From a checkpoint of a small image embedding model.
Model: 2.8M parameters, norm rmsnorm, width 192.
Rows from block 5 of a small image embedding model, named by matrix and row number. Rows with one number belong to one neuron. Each number is 128 + 32 x the weight over its row's rms, rounded and kept within 0 to 255. All counts start at 0. Numbers have three digits each. After the name is the row's rms in percent of the matrix's.
After each neuron's rows are labels from the 100 images, of 14848, where the neuron reaches its largest size: "top examples" is what is common among them. Only what is clearly more common there than usual is listed. The data: made-up ball-and-stick molecule models. In brackets: how many of the 100.
# gate: MLP gate (model.blocks.5.mlp.gate.weight, 384x192), inputs 96-191
# fc1: MLP up (model.blocks.5.mlp.fc1.weight, 384x192), inputs 96-191
# fc2: MLP down (model.blocks.5.mlp.fc2.weight, 192x384, transposed), outputs 96-191

gate.132 109:164090133085166090130083120138132115168124117188107121099132121133124113116120110136113140106160086124079135128066133166143139111134140168138160147137172114134056157150098088147087153093177138128095073140150055130096162115156178101096159096112104156146095137150053156124119146170148165080
fc1.132 110:110084094144125120126061160114116132154096142079116100088173187129132144152148127187142126142047115123054111110137110110143114148178156135133142131118147126139081149144074117112140148104093122180138155144086143134125132144137103167192138159184084251106070165169078167142125121153122142101
fc2.132 111:116097152111129097082186119029136039137084144130131097128133163147151138112116126149119106074123136098147146134145116164173101196171092078101148170059118137148173051185139124160156169139146132132156134109148147158084114132123151124109147114096139090113034107084147092132197125155120137084
top examples: balls: eleven (26); balls: twelve (26)

gate.13 103:104123076070122144143103146177088142054092195119072143178095095148099071113137152136107117144063119129105143119102135102100156137127167131191168115099166098134139082127174104076095094101088157169118067070090125106115152133158145123133173081107177118120132123093132112120135131093129139152
fc1.13 092:121122120091145183122133062149133174119127152054125095183122114131142053123109178124157090111149100097149148098106186152056132122216142187114145092077162108148155132125146155099152087088089126113110068162148168126125109102155117100154132119114128146123154080100104147176137165098120097230
fc2.13 097:156124107101128124189086150125153125087150129118103145151078172145097122123125138130202113149189182155119134113126165130150138118151155132130120118157150096141039147186103149130143104095130137155104114163133111201110197139162071153073125069160112126194135107131152097074146175090161130106
top examples: space-filling (88)

gate.182 113:091097084122117128156160101144122112120139119182078165116079115114132129125123091129116151127127120082144131099140163141160130149106119119190121185174173100137115199097088156155058178119072120119164104180170099161132141123110142133144142087150181146137115114122153165130120121175070160165
fc1.182 109:133091169143132095135150107127135149168108112197133174152140097107146158136140068115087145122112119089089132124140152164142110142101172099183138177156126100112122178095094139167072193165105151145100100195133103133066201101127161139162140066073147098122126071125173162168079106175106202165
fc2.182 106:197109109150098106133086110118197139115075109136178127082165024122154122161196104147103181118134116121161105140070120103101143062053146077056135170158111089154186141162134159113106087124122161128129213157152130136127197134126134137109157123139113158111116070114161110123090158090156118073
top examples: balls: twelve (43); balls: eleven (37)

gate.89 108:097134094117136122172095132146097146157157075201130106130148157119105124104101123099093140158106149116118185151069094168156135150153113086171138097178140150095138163147081157141133062155130166176134166101149102083099141152140101157120151041107088089150135098128133109164128131151100095168
fc1.89 104:110127068168135113190112176083036134182152121197084093094131152092130073111150090117107183148083108095135111131125080097164073123112189095107130091156128169088107121132110144113104109119135166092139066105166113150142123166144132130112177096131104062132152139083129148174163085146106136089
fc2.89 094:144190124181129138131154129155172143076127150166128135154162162062136143186119120155152088087170162077089136132182119142050124120126105187099127074152092128113100173213147114113174115128166114073164042113098080139166118153177134126158108195090109177137110124156129123061118146181082138133
top examples: balls: eleven (32); balls: twelve (28)

gate.90 103:091098137155130089093174186166158181133120106153120116111167073115084150078107125149111137193160086149162146105129127150128160138104128126111131126138186134090171151070081178183114136157112137193117152133176104120139112144141146159168137122181167119167130098089052138092115110152157148168
fc1.90 104:157121110097141080124169102090114095154096135111111128150141128148034115166073155102154159126128106116102108088141142191138140149113115126135081130163086126123107122115158051074147115110153140180112182184111157176128123164095110173137102103126070103152068122089154147110107089147130065115
fc2.90 104:112125145125137108138078122167110194104109144157087092104153108118123140143140149127098162147110073178100185135081113173159141120102129134070103157118108181199137123151123178116132095159113115100131113155069133143142174126134115158098048158130118087225129173129067124074143173086126110148
top examples: balls: three (26)

gate.77 089:156088105110141167159145144123169167106099147112119123143126138113122188151190143094084109162129112100128129152098125139119118125125124117120211106121146127147116126112119082103154158158122154080177140113150132116084075136159157123139151153141185117122160123142120180124141102122173168123
fc1.77 089:144118143171162094114160141073059119102116153186123141123149149151084103122112163086172150115060135135141163055155110197092175088150132167153182138185147119109186163134077128092130075162122114223105075115090143149142136124170111086118208117104106143111116100132078105117145151120077105152
fc2.77 096:164187154140112143132175102126188120192150157142160107101111185145112183080190113156132149175090144084170151100113124104085170157125150175148139136128146115157082115113115147131139125179176164153115093142215161117080146077123138198097187162145101118133110131131097113073154117172105169121
top examples: balls: ten (26)

gate.367 090:130116107058096167113096107170126179095129106108171166108119136183101155053103132110174129151124123123093158155162137070154176148099108183094117120138168147128113096164162186127155164153084117087157059095160092136140124131137141194179140117125084115133119198109092132086134122211196161142
fc1.367 090:143097118154176140180099189169137121132099167172094149100184092134166091144133157120144138143097122155107068121141108175116141141141099140188117148129098164114152095119126190118064185157119112169138165123173133161108117099148074111098142142149141141152113138136152173103092188070166086091
fc2.367 095:055112081114139141105052074132104100178139134124217196136144130102114123156141114100132136080131160106158115147125115138195126157139126117182139139136150182187051180155137139176092178106121127128125102116139071149108129142138109188098161031136155145173125168128152091155128113096102104187
top examples: space-filling (72)

gate.301 096:157118135100074153165129132138087133130106092099123113141214135100140163171164090114105110120172137192117090219133098085099136144109167059156150105144157150149156046098141126157150142141131182140169116116139212195095156120106143169146141098121100131142110131110106109111130210165170119116
fc1.301 101:112134086177145128115140118106127130144150119181102130111162128113178124142114125129182144107187185131144099124139082066131133083178117058143122112084162074141137166127126121112174157143127176145096115077084136114046150159141140084137067139147147144096094105085109174067153165164104127103
fc2.301 098:142034106153141149177139207180120120211136112119080070142121121113136100100163125172107168220073223145126132146153179139140174126091083133138117138110130153117147105096095116117150133098111164134144164111181106165121128153126112108080084153109146125143160082167131111133141122103101106127
top examples: balls: eleven (28); balls: twelve (27)

gate.168 113:130114152112152139114174102115126125122098097132136093166102130093131119157166133158146140136122156111083099154096120164184117084118124114116059091079149158129103112138107165096077112120190139099191152129185091156179172126160166120133121147015147129134112142141197100133076156072133066131
fc1.168 107:167182100137127090171119081094147092107132111190075164181122158152110155158140103132109110110085094115111077139119126103137138170145111129123099105127132153107143123176102175099105146111105165160192126142103094147145138151122135184157147080060135191113163111140175050134051160198116156191
fc2.168 108:096115153120078145104099124200195115183119164102099112109159141178094160105076152156163092125153087192133102156137155126134129059138129127141134156116141141088109172123162177153114141142141151127139090136119138167157126117140111115132085153084143140089078078099116091110122108082079043149
top examples: balls: five (27)

gate.296 121:122100158138162108111144103089156041131140082170116077147065127102113147121153075136143176113114134098143131115129119149197207132092116143072128112108118130124129169166104180087146083102121187081128174089124115118103158123148167089093139153158126140119142132122126177108255083238146138084
fc1.296 111:125140154136128174109087118151113101125150173177162171179108130118126096178131126143142163089167131082096146106136150071138119226160130098100097076141181110184136081130083110120115132100176178160098138138147154113102125124073139135161102105138165063154085100113109075157124150120132077129
fc2.296 113:116137128104107098171070141151158123124184137150146114068073123120141111150085119103151135145162100153149162094142149171132084182136126131114100132093104121171115138159193117111160080131129138088110065141140120104111123181102129145144129148102144173162147156152110070155076172103135104077
top examples: branched (87); balls: twelve (52); balls: eleven (26)

gate.76 094:195139133161126127066156163156061181124223095087122120097124112122154113058139151117082101118069098137166182079095067133123117147109121151130175107157164146140119200126132152149159151143145139129116120177145212073169146117131092108079172106141120115108131168234122136075069134142159137127
fc1.76 088:129117174132077118126152082065141093123163132088069166141109112178100174127073144111166145115061150110077116195159072134125099124162085126126128129121085119207102167142123166148163103075143105076099189111143122193106106105145101133122132089153108148109125181153136193172097124089175143114
fc2.76 096:163116158119096138154065114125077136093117113106112162139107083139094123101174131169170133109128194142129174165140175129083121107152124118111116134117100127122189117133136100073140151164105116113175124082140108126080127161140112088095164132105132129131077068125172075142100157054148121114
top examples: balls: three (37)

gate.23 111:148161114147189111094098039138130148111154153134120145101170155105084173137173083157072093120165049143132138127170109093124162152129112119171133121054077185130148136167103095142141124144113135065126127122144109145127184094118126148136163155052126170108111089170138063116086074113159066126
fc1.23 110:086141133131119161134088100172124145045118070129165162126106110070140129154089151132103069117102142099149147100100148120079196131102154136120126176131123114121171143063090161152133120152123164086136112118091118122157141066091112106185125075056108179071155155090169126098123141164166166054
fc2.23 108:121120142125152132122143099106189149130163168115148125096129101075077119108123134110101097167167111184103157190098098134166175151122151125131145106081128147123107150095170138138103135071160087142128144164155156117134171115158147169129183148103157156126119091128143124212142168119141120110
top examples: branched (83); balls: twelve (33)

gate.285 090:149067089184176130157118111111114161066108159150114144099131112128145104130169128148082125164138114132140114161187113083093128138158170087166068197098075131163107133080134194131085119156132178171181144078123135190142095131125128129135197150109196089129160203123114117155130107118107050097
fc1.285 095:093134100137150148150075057114117098119144134115136151118123094119094104096126159163130170140097123117149087081128104116138135149114172010181150115128158158174113083130094169162110194146092131156106117099153123174115150157079121174105110130103146122191152124121104120174108142129150143156
fc2.285 088:124138123159116082156110112159163147135130126175040159161099141128134117143169123179109134121101153123145125182071117120126133117089161071218159113155121143157117177155092139106129114080175166159135138166149148162108094131160104096110112109127168163116134121117180020201093095134131086210
top examples: balls: twelve (40)

gate.47 105:099141148146160162130109159136092158137060134128051103133131177133126096105129099099172152096127102161169149060112112101129124147180061092135108170141116061150119131130089166131058121133064186122166175182162134151127133143125082116143152086121215158136150173113133154108214099064081118104
fc1.47 107:099100141145124090118138093130148106179127155160144137090064118120164151154060122197098125127112144116101118106138200085101141144128125147087134118094141123145138115154146121146175118129199089141062103182076118094133139199160110124146053078132114103140093132105104158091031140199141150123
fc2.47 099:097094121119178061110149110129147151178108154127086099144111059058103143103149200167135161187133141137133116128135144171116116110115088132124135133090214145111126096107150125124101184111167103164120154151128129204143187107149102076171156114170105141187090132121165116161162142136128140077
top examples: branched (82)

gate.121 095:068124158174113110183068160130135180143097111152070139150148121109143117136115164115161114104102107230094073160112120107088108137060123136133158105108186120146154215112131127145115120116112099146105096164129160127088157182073095150142156155122112168048156089191116133126124214121096100133
fc1.121 092:132109102168127151082124084083102130146177097161105100077139093186136116087180096172175130189142100107144091170121153114145177073147128140145144037114112126028144098098134134124188126116133148161162142121094190138102159155187147125106136131152119080102133126140112132138120105174161092168
fc2.121 101:178114137095113147097156106085048139172125141120113122110130110137168157177138190061139108150114135114141131147123102156106165185142065181106099079198154138127167088158156149111102148148178101155155079102140091155096132094104111149170101092156124111140085148131113145148112160105197148170
top examples: balls: eleven (33)

gate.221 097:160128147104171074142082098166129090130188177123155146133135112167148079165175170128114154149129179147093134094152118146086177150115188134159110112089112047120118089076107142103110078124087089138133161119134150167129127083132144083113182127087095148111161174126129137098174091125134141126
fc1.221 098:126143110164078149141173157184105120154184104102108138170102115181123104142193149186083144139154108131106103123199101140133136109160131152148123133114167142130124085115139164145081143068123090175154182121119128146152105121114206163089146178114156069158127191129167117147166203134117106120
fc2.221 087:124171129075169099144126108153056205113166173134135149063100099147093143109110149110159111144149169100141144138102125151112128142091153141144121126094204107104102174050149166129171158139164176120144160206059117089113144093132116184168132160116118182137140154119212118129205143112165147172
top examples: yellow ball (67); balls: twelve (39)

gate.337 109:156143077139174152132155107159159198130150178128108113130108126172075101138144124101121125143108104100146126218117116118201153100117091170079126122093143099127131126146091136171103118103075106132105094081144171097132116107091121150124142113092154144116164124186113149109119120161115119127
fc1.337 114:128101127157124168130139140084102181118140130165138143158130132123135138098136171147154149146072126169209148189157134184149125128140123109170094113129063122149167167156087115149099123098091116117134147128138180139141169134069081164118110094093111148130121155148134088106146122109139149157
fc2.337 109:160126160162051124121123093117108158190045135036132155103128121129092159113162059124128101110158157105082124152096191115141158128117134147121117131068081138065137091153163128163075105191141158156139198124143132136166152150138117103115123105068125157124160052162165124101113092153118116112
top examples: dark backdrop (100); balls: twelve (29)

gate.53 095:152129136117174096179147156063098060108158107165149112150168095121093098172073123116098154138109102129076190124166089184106125057171113125175095097135099140149087131160145156163131130125126122121166076136171096060171118140108167145081150093127116128142112153130120129145150126169156091068
fc1.53 104:124149121139131063136127099182162102080151109123045094124224109072110104109086154121113134147152118163154130115073151113161083068169109123086113083121084133120101134111134159146068131176148095193114158170170100111158052121171173110126083174115099091088104136158176109136124080118128111182
fc2.53 094:140107141147186095147059114096160094093139146169056077111186117158123132174079094155159068114160130148136083147126092163131111132120111151217154163168066158137072110134132113151137116107130195127108155151131127160167162074150122097086152169151165141087137093144108111129125188080151118124
top examples: balls: ten (25)

gate.379 092:144124117164144162107166134077107122114125120190152089127141115219091202107159076141096055128119132140108105188136146118152130140131092105092136145131123125123091099159101197152095114085100126105125152125112118108098118158112160177164146105068146114136132108125136119122081085195138182184
fc1.379 097:099120127135201100114101133090144151133122164114150106121139131111131126098103160112118138115172115090137143136082121195157103127157153191243112101172139044128136082086176129113110125179115108081089120101118124151195133115178117217102159158133110192149127134141077155124172190062148098154
fc2.379 094:096129145086150089138156100114102149139112130134145101127130092053109079097099104085077098101123133115067169131135122143159144104170092167135185162104089138147149098123126164118095125146156082165147200101097128145087098140132175146112083137146139139151156195174116137180101121119206086141
top examples: small balls on sticks (61); balls: four (32); balls: five (31)

gate.114 085:206085101032155098156120142070117105136111078179099109159132146120134141139097143137127114154112096097118139041166130133094119131118135142148148117131177134163122159134091111107164165052112168126073096164133136167064118140112105173156105117165048091127059133102138154090111110115193160150
fc1.114 084:091047139145116142109109108109142102173117141167072104151091120142140077123178114138171171176097089125171142133082133086153094128085124137106051074110095082084133170110134156131146189148181164136105114090045102091111121175113132133137105112070111127071113111171123119153102128102132156088
fc2.114 085:138132112137119109093135117168212119119140123134163181140103150146132108168095115204113144105122163124153142144123113145075115147076094089085224096144145128157179076149128048155087129123105134079086095206099175135104114194129069159105099145099086105138120134114090060088100159082143124147
top examples: balls: four (28)

gate.180 103:109101128171163138104163107106195131157114101141118123090162146111184148129138145101153207121087069138105171124079165123086094097090103139144214093108092089136126149107099122138149156051146165123126054159118129130166153109153142093179145098092127101167137103181127092161083185087113148143
fc1.180 100:178129145147108109111146140181115102128098133182126189083159112120118107121039102148130098072083059069104115120100065108147120132137104136141101078104118109154147098160166135143197174159179107206110141117082168145146129124147140144167183122079120125164178202141192096149085157102155134138
fc2.180 095:098140144119091191204112114121107128147173104110136119143112130185083143102072176094159131096150066091153124158118155100125101153181116096114071110114114130111176170141111140108166100119110118130138122138147076101135165071132118157156150147114131094171104094131114127057112163152125077121
top examples: small balls on sticks (62)

gate.326 130:131125076167158123096148123122113095113126095160164125141113199086180128156150162179109125119126145119083069102090182123126059117133049139137105137104118112204147077123121140135159168121164128127158127069123155111118148070113161142146137119148185162092169075112214122100101133066149148153
fc1.326 130:095119153110146107131127104114138089128128100126058078144141024201109140134099109105134137089097094114189190152145103117082174129135154132091165151204166157079062158127170055143123106132087099141099094124120099144075102195150126111151109122075093122203078152095064154136159103188142099113
fc2.326 117:107103060141164158158142117148153119115091125175118129184129088139174084134124082130093116072094190164100156146118094149163096162089078132147157125181141125117120135149144126111134113125160129138117060141118129130100095125110127094159122165110111118120137166151177141125124126127166109088
top examples: balls: four (33)

gate.111 101:064108138160128107100154165114153154115080129057139111140069050107035163078120142180114116117061080153130148182170108118082137100100165044105143144188066143107134102117162120201131128116109184146141134130180207147087108162162156135107147097143102121116101093179147163113084117128098139115
fc1.111 100:145074115105056155167146103154122073113145126156092094173128141098130178154145140134068116107129101117141127166143123113158131066170165133098159108089142061157105117181113155127151193139111158157099163162153123131091102168124119129210132128123105155158093154159158113118102133161117119137
fc2.111 094:147178106171154141138099070134063112066132127129130093095128126148121079200142086168129094150124130113151136201155136067119068146184113219114120126116110153195085071112178093081132128161199080072127122111107089166115129129185114130152135171130063156124155073109125175127122129143134118125
top examples: balls: eleven (30)

gate.347 096:105111146126147137143124120076092127115148129168145067151142127156129087183103131120129064105074118120092191142156170075131096091126063133073101128118065106164162155139118083196130135146159102113124124084126101164098090133115183130123097084158145136143073028133085108110132158081190116093
fc1.347 096:133156106179127130088109124165113133139116094149130128157092129171081147130119133197148080153103146084163107146180124064116133152118085100083097099140097188145139066156137050101157132127144136150149041155125119196146148140083104084122092130185148190171119034124132112095132204136115145138
fc2.347 096:137123143135066108132110081182107091124122112149123126119134168160088189162117097147102172184096139128123133154129063130188147149146120140138173078167097170129091148070190128132099107098116186113164079135102080163093082149182198105119146117083152097164154161137148103131135155123095103117
top examples: space-filling (65); balls: twelve (27)

gate.289 095:125170113147085124156127167148161130052169140109083155160118125061143179101125089158108155111118135168184127130107096081126101140143099145105095144088153167189141117110112153165168082138084094116163150155135123205074103091143145154093133147109126184117128168043113043098124146137054073117
fc1.289 095:150171081075162144120123076101159140102140115146192157137097167161103085146118102111095096167134102087152130130086142090075157086100114085145056139117122182096162150112144106172136168093129161067096128145141145130118135134125169204125125124087112127084136134088098036092114123144083126118
fc2.289 091:134162113170146137084101122142104120222124117105123103139123128108163122073094109143119140190117135210190116075166132174113144145059088109142161147068139162149112136137160167155163144160142136196111112109179074132078198093133142145125122169114108166112115090087090149166118158158121126129
top examples: balls: twelve (27)

gate.240 100:087129097141130070117116139147180114145103141133128130127117127118107118141158145047096148211162051109093137114138130165136165107124131083139092087111144086155119150093086170123093120088132170112143160110164193155129109105116123083128127109127061118093098131167112073170204130097049137145
fc1.240 098:144138119112165097157096194099095086151083126102076139144120100162111087109136130105112148145110117114088171110111170153177190131093131164182073116081103135194131165132102155093139153143120189138074187131145197110139162132105108111150152130111112092150134162123130120114190147088107139123
fc2.240 099:077035165155082077131093171161137137062108109131176139127131122109175130053180102117226151144130145153146147106058099144102152135128140111097156116120126124140135132131108124038080087148125151140107113175117192102129135154137161144153128111113091163113175121129109135132109115089109099113
top examples: branched (87); balls: twelve (35); balls: eleven (28)

gate.239 106:137156114172111104133133131084076141138166119171197062155131125107149097128124124154117165139095173154136109104145088092132206087146129102134150080156098092129087108065087141159137139139099216113162148132109173108102169136154121141129080164111111105135107117117141164134114055123110142123
fc1.239 109:115105204078141116136122121179132109141144139145122110116143115184173138116199129108122173080085068143185121102078114141213157119125139197155103133067144153149080138101155088135136140132107147078168120069068099149160112169105141130131112074092158150119101123150113115137166130167153151119
fc2.239 110:129166159125090102146133179068160111151131092108107111175105081141152151154110095090155114144126146128130122125145180153041105160146128192098110148199131148149077144148117094101193074099158117097158105120182090077101130155175108101100150124181153102111174140061171136068084104104121082173
top examples: dark backdrop (100); balls and sticks (71); balls: four (32); balls: three (27)

gate.344 090:098108126105158133035123151117163100144078131164141131089112131134133134152107118134174124078163103099180188141183173165170156112116135129134137113118112227137131112122090101094090146211144187116126101098085168144199143117073148092103144139112050139186158166159135113097141148118135107188
fc1.344 088:095113150141157128117122140120108175162125154107083117144106106125110157102186129134171152165110090164158158089084187164138104106072189109147110078166145211143126173186166214142136155115171101154206171196133182123153119125108097161124091129117120118099138158152144184135136128129067035140
fc2.344 087:058097111085122112137076143121174170198082110183116108139084087155149134078196108183135144089147167095158122106104173171137108076135121106131147110128160139160181126128111129143148175099221118077099143085136115152120080160072138144150095164125092126145105151144141152071167181049144217110
top examples: balls and sticks (62); balls: three (35)

gate.215 085:209127192140109127156170117084142128135118158151112170140149071100157100102169159111140116116119112119139111144135096109122143132132143133086142165114129098126124123135133087066083151083119113114119098150157194084080192071122115157095143218166131076141178140117127195163155110153126090186
fc1.215 092:185114141097149151159096163049092139136083109139113123092181154126081117078129139091148105120176114126137134085126082147128131085099112178108182144099185096174131147179101159090161068101162139108135159165095181067115084122148144133087102202110108104123105098145120137113138151142135092157
fc2.215 088:197102149128113108089158089155109131109160123140125099096090173144075115157141151095097174169081155150116119170131086160124156149081115129053094143103152082097152093146136158157176083143150159128132138121132139136099147151064133162130034133094094163153115109109079077137135062109108214096
top examples: branched (83)

gate.303 093:087083140114165161127122143029167138085089091137134144145124192121147160176106081167129109122142122115142120113223126073129099088153134100105101087099111203122123151118091185135091096092161151142123146092120205172165154077112170109125091115127133148106180116114132164134089141089101112195
fc1.303 094:081090087155184150080159129121147193085145123127130124131123192091142110147107161193118170170117169188114100121065158161125129101102081079130107125144153094196184097112105143132132137088147107113211109109118128150121167121151169162146131134086151169163140124096146143158154182104163105143
fc2.303 096:140178150140155173155137135143129122115162100065179116081126198090133152120085163089140130154091158146114065210089214124155107180139105105107182108054197096119145132113100127110103155090101152088109117132146150168099123115138119119085086147137124115128115124143137111106115066120090095119
top examples: balls: five (29); balls: three (28)

gate.366 105:143106156084164116109130107162064174127099145109132078147139077109154150134100116090098117113067137141123152099099090035121120163155141120107125145096127148190122137157065119104129104098110139174110089154080176112127034121095175101159079062110085139142094088104111141177141162133115165140
fc1.366 085:198140137099114144162143106130100097040149108140150084096183109087096125151159157050151131110108187197146169152030130128100087093129132137052101110101150128108119079117081123103156158087127138132140153066104174116165122161127170152154120095146092150122127108112169088129163098113139176101
fc2.366 097:136073119156102115142084109106141134163124165142157128123127228123145118131135113180110140126183129123125124182154107097110091142116156112141119118111046071095066135188059132153038123156117159189084149109146096149102100155190174089140187139150149128105102120155092113221148183156145144126
top examples: balls: eleven (27)

gate.143 101:158097149138144097112138142136056083153127110144125080178102121118140080112123142094125153118148178167130103112059086068179175119162116139167186115168182129142084135134120122097084122115110126075186104100148146190117125172085125108126124188167055053134144167147140170171121063116128073114
fc1.143 100:118118149099114148128159152165127148113122110154149139079143080172145116172137096111116086141144102103117075140150157130181076107187088123103134192124143089166145129157109077114193182161115126085127154122067111065143143109104084133189066118139132181104128082101162116109142128116128136046
fc2.143 103:128140173132148122104121143146104145144085082117129134135136130152174079176120149162154164147124171130112120121113126097134108138160140065142108111148089212097163137135163115188148089089145095113094165157099190150142096106168170117106122051191137104101142096160106130195190111149088201125
top examples: balls: eleven (28); balls: twelve (28)